python train.py --model="model that predicts nearness at each pixel" --dataset="rendered dice on a table" --crop_scale_min=1 --encoder_norm="batchnorm" --encoder_activation="prelu" --decoder_norm="groupnorm" --decoder_attention=false --decoder_upsampling="nearest_conv" --init="trunc_normal_002" --optimizer="soap" --beta2=0.95 --shampoo_beta=0.95 --max_precond_dim=1024 --adamw_lr_other_params=0.00093 --adamw_weight_decay_other_params=0.05
Rows from block 2 of the decoder of a small model that predicts nearness at each pixel, named by matrix and row number. Each number is 50 + 15 x the weight over its row's rms, rounded and kept within 0 to 99. All counts start at 0.
After each channel's rows are labels from the 100 images, of 14976, where the channel reaches its highest value: "responds to" is what is common among them. Only what is clearly more common there than usual is listed. The data: rendered dice on a table.
# conv: 3x3 conv (decoder.decb.0.0.conv.weight, 256x256x3x3, standardized in use, each kernel summed), inputs 0-63

conv.98:58 60 69 77 28 65 39 43 24 49 52 40 54 53 27 34 41 55 53 54 31 33 55 54 34 77 51 59 82 58 55 62 53 23 50 77 75 28 43 33 62 51 76 53 57 68 27 39 51 51 45 28 42 34 41 47 24 53 37 47 18 18 60 57
responds to: dice: one

conv.0:28 61 54 34 71 65 62 75 23 76 63 73 70 49 45 52 47 55 54 54 41 43 49 48 37 62 63 53 66 81 78 59 68 49 45 59 70 44 46 65 54 71 76 35 38 62 65 42 59 46 49 58 35 34 70 50 53 59 32 46 39 13 68 48
responds to: dice: three

conv.3:57 59 54 47 50 49 17 43 67 50 47 26 57 43 42 50 47 48 46 51 53 54 42 59 67 40 38 34 54 47 25 51 39 72 65 47 40 34 60 60 41 18 35 58 27 49 45 39 48 52 50 24 67 62 53 39 48 43 63 42 91 52 59 78
responds to: dice: one

conv.48:46 77 41 84 54 26 54 43 58 51 37 41 33 38 35 57 57 45 46 66 59 30 59 63 47 55 29 43 41 59 19 68 64 32 65 47 62 48 35 56 54 32 44 59 66 59 52 33 52 48 28 42 46 59 66 42 46 41 25 51 56 61 27 60
responds to: dice: one

conv.47:46 46 53 47 22 36 59 39 56 34 55 42 58 45 44 43 72 46 54 20 47 53 31 43 65 39 46 34 58 39 47 52 61 46 72 56 74 82 73 47 47 44 55 52 43 82 79 58 65 57 62 36 51 52 17 28 65 42 32 53 36 34 55 40
responds to: dice: one

conv.49:30 47 43 52 55 61 43 48 32 55 57 35 33 49 59 50 63 46 57 76 66 52 49 66 34 07 70 56 48 31 42 23 49 68 67 61 41 62 51 41 75 53 38 50 46 48 64 54 43 60 34 21 51 74 30 53 48 68 56 56 91 32 40 50
responds to: dice: three

conv.97:64 44 54 66 34 36 23 57 44 54 63 39 64 49 37 57 48 70 49 42 39 48 62 46 36 62 28 43 97 68 39 32 65 47 20 51 76 46 49 27 34 35 53 69 33 74 78 40 57 33 54 51 45 61 81 73 26 72 23 51 14 49 59 86
responds to: dice: one

conv.206:65 56 50 87 46 89 47 68 57 44 28 46 57 33 44 58 41 34 65 27 32 39 58 48 55 61 41 61 34 37 33 63 46 70 61 59 46 90 27 48 42 29 21 23 59 62 60 48 46 27 43 51 51 53 59 42 46 49 51 50 51 40 54 64
responds to: dice: one

conv.152:46 58 56 46 58 54 42 63 49 34 62 56 46 46 52 59 58 54 35 52 45 67 55 77 65 66 49 41 13 63 35 57 51 74 38 53 34 70 50 51 78 36 39 62 44 48 72 68 52 44 52 55 35 43 52 36 58 64 48 70 10 34 60 33
responds to: dice: one

conv.45:68 37 54 85 55 43 71 19 22 40 41 64 61 45 46 34 39 42 28 71 45 38 55 58 56 27 10 50 67 43 57 46 54 33 89 32 67 35 47 29 73 38 53 61 54 52 70 46 58 56 48 49 37 58 42 49 44 22 72 42 37 68 63 59
responds to: dice: one

conv.29:45 55 50 56 51 81 84 49 99 56 47 50 50 49 69 41 29 35 48 57 80 43 16 58 59 62 62 89 52 57 66 51 59 43 51 41 33 54 51 70 35 56 47 40 58 48 77 42 34 66 61 37 44 58 49 24 72 63 35 53 53 62 45 61
responds to: dice: one

conv.196:57 39 64 42 57 40 38 75 39 53 54 74 71 50 49 53 46 49 50 42 64 20 45 42 71 41 55 42 47 47 80 48 45 58 45 48 58 64 78 44 44 31 38 28 29 99 71 59 56 52 71 38 64 33 44 66 66 43 42 17 40 39 72 36
responds to: dice: one

conv.192:59 49 43 22 61 46 53 51 63 46 62 27 51 56 54 37 63 56 74 46 42 54 29 43 12 41 31 69 30 44 49 71 46 40 25 53 46 59 50 56 72 42 61 61 65 23 50 28 56 50 61 25 55 36 30 47 24 63 46 36 63 64 62 46
responds to: dice: one

conv.124:25 39 48 55 76 59 61 77 26 55 52 51 48 70 72 45 39 52 58 38 46 24 44 35 42 53 57 63 60 53 54 55 54 51 40 60 55 36 61 55 53 32 32 35 42 30 52 70 35 53 62 64 49 45 50 52 39 51 56 80 66 24 59 48
responds to: dice: three

conv.160:61 23 51 61 41 37 56 58 60 47 70 67 38 44 45 49 32 71 59 55 79 67 53 42 72 64 61 58 13 52 39 48 52 45 52 47 61 65 58 19 78 54 69 53 46 72 50 29 44 45 65 51 47 40 43 42 38 79 62 48 59 64 51 59
responds to: dice: one

conv.112:55 32 50 35 72 65 37 38 65 34 45 37 63 37 61 27 63 61 59 58 45 37 43 57 52 74 38 67 65 61 37 39 42 46 52 66 55 52 60 56 29 65 44 68 57 71 65 55 52 48 41 33 51 62 60 75 48 11 53 57 08 28 29 77
responds to: dice: one

conv.138:56 31 56 69 71 54 57 45 79 53 60 62 51 61 45 45 66 38 56 39 69 40 53 59 40 61 34 49 54 52 29 76 47 34 36 56 73 81 54 46 03 49 54 35 61 54 53 60 45 68 35 70 78 45 50 66 60 39 47 59 47 41 45 60
responds to: dice: one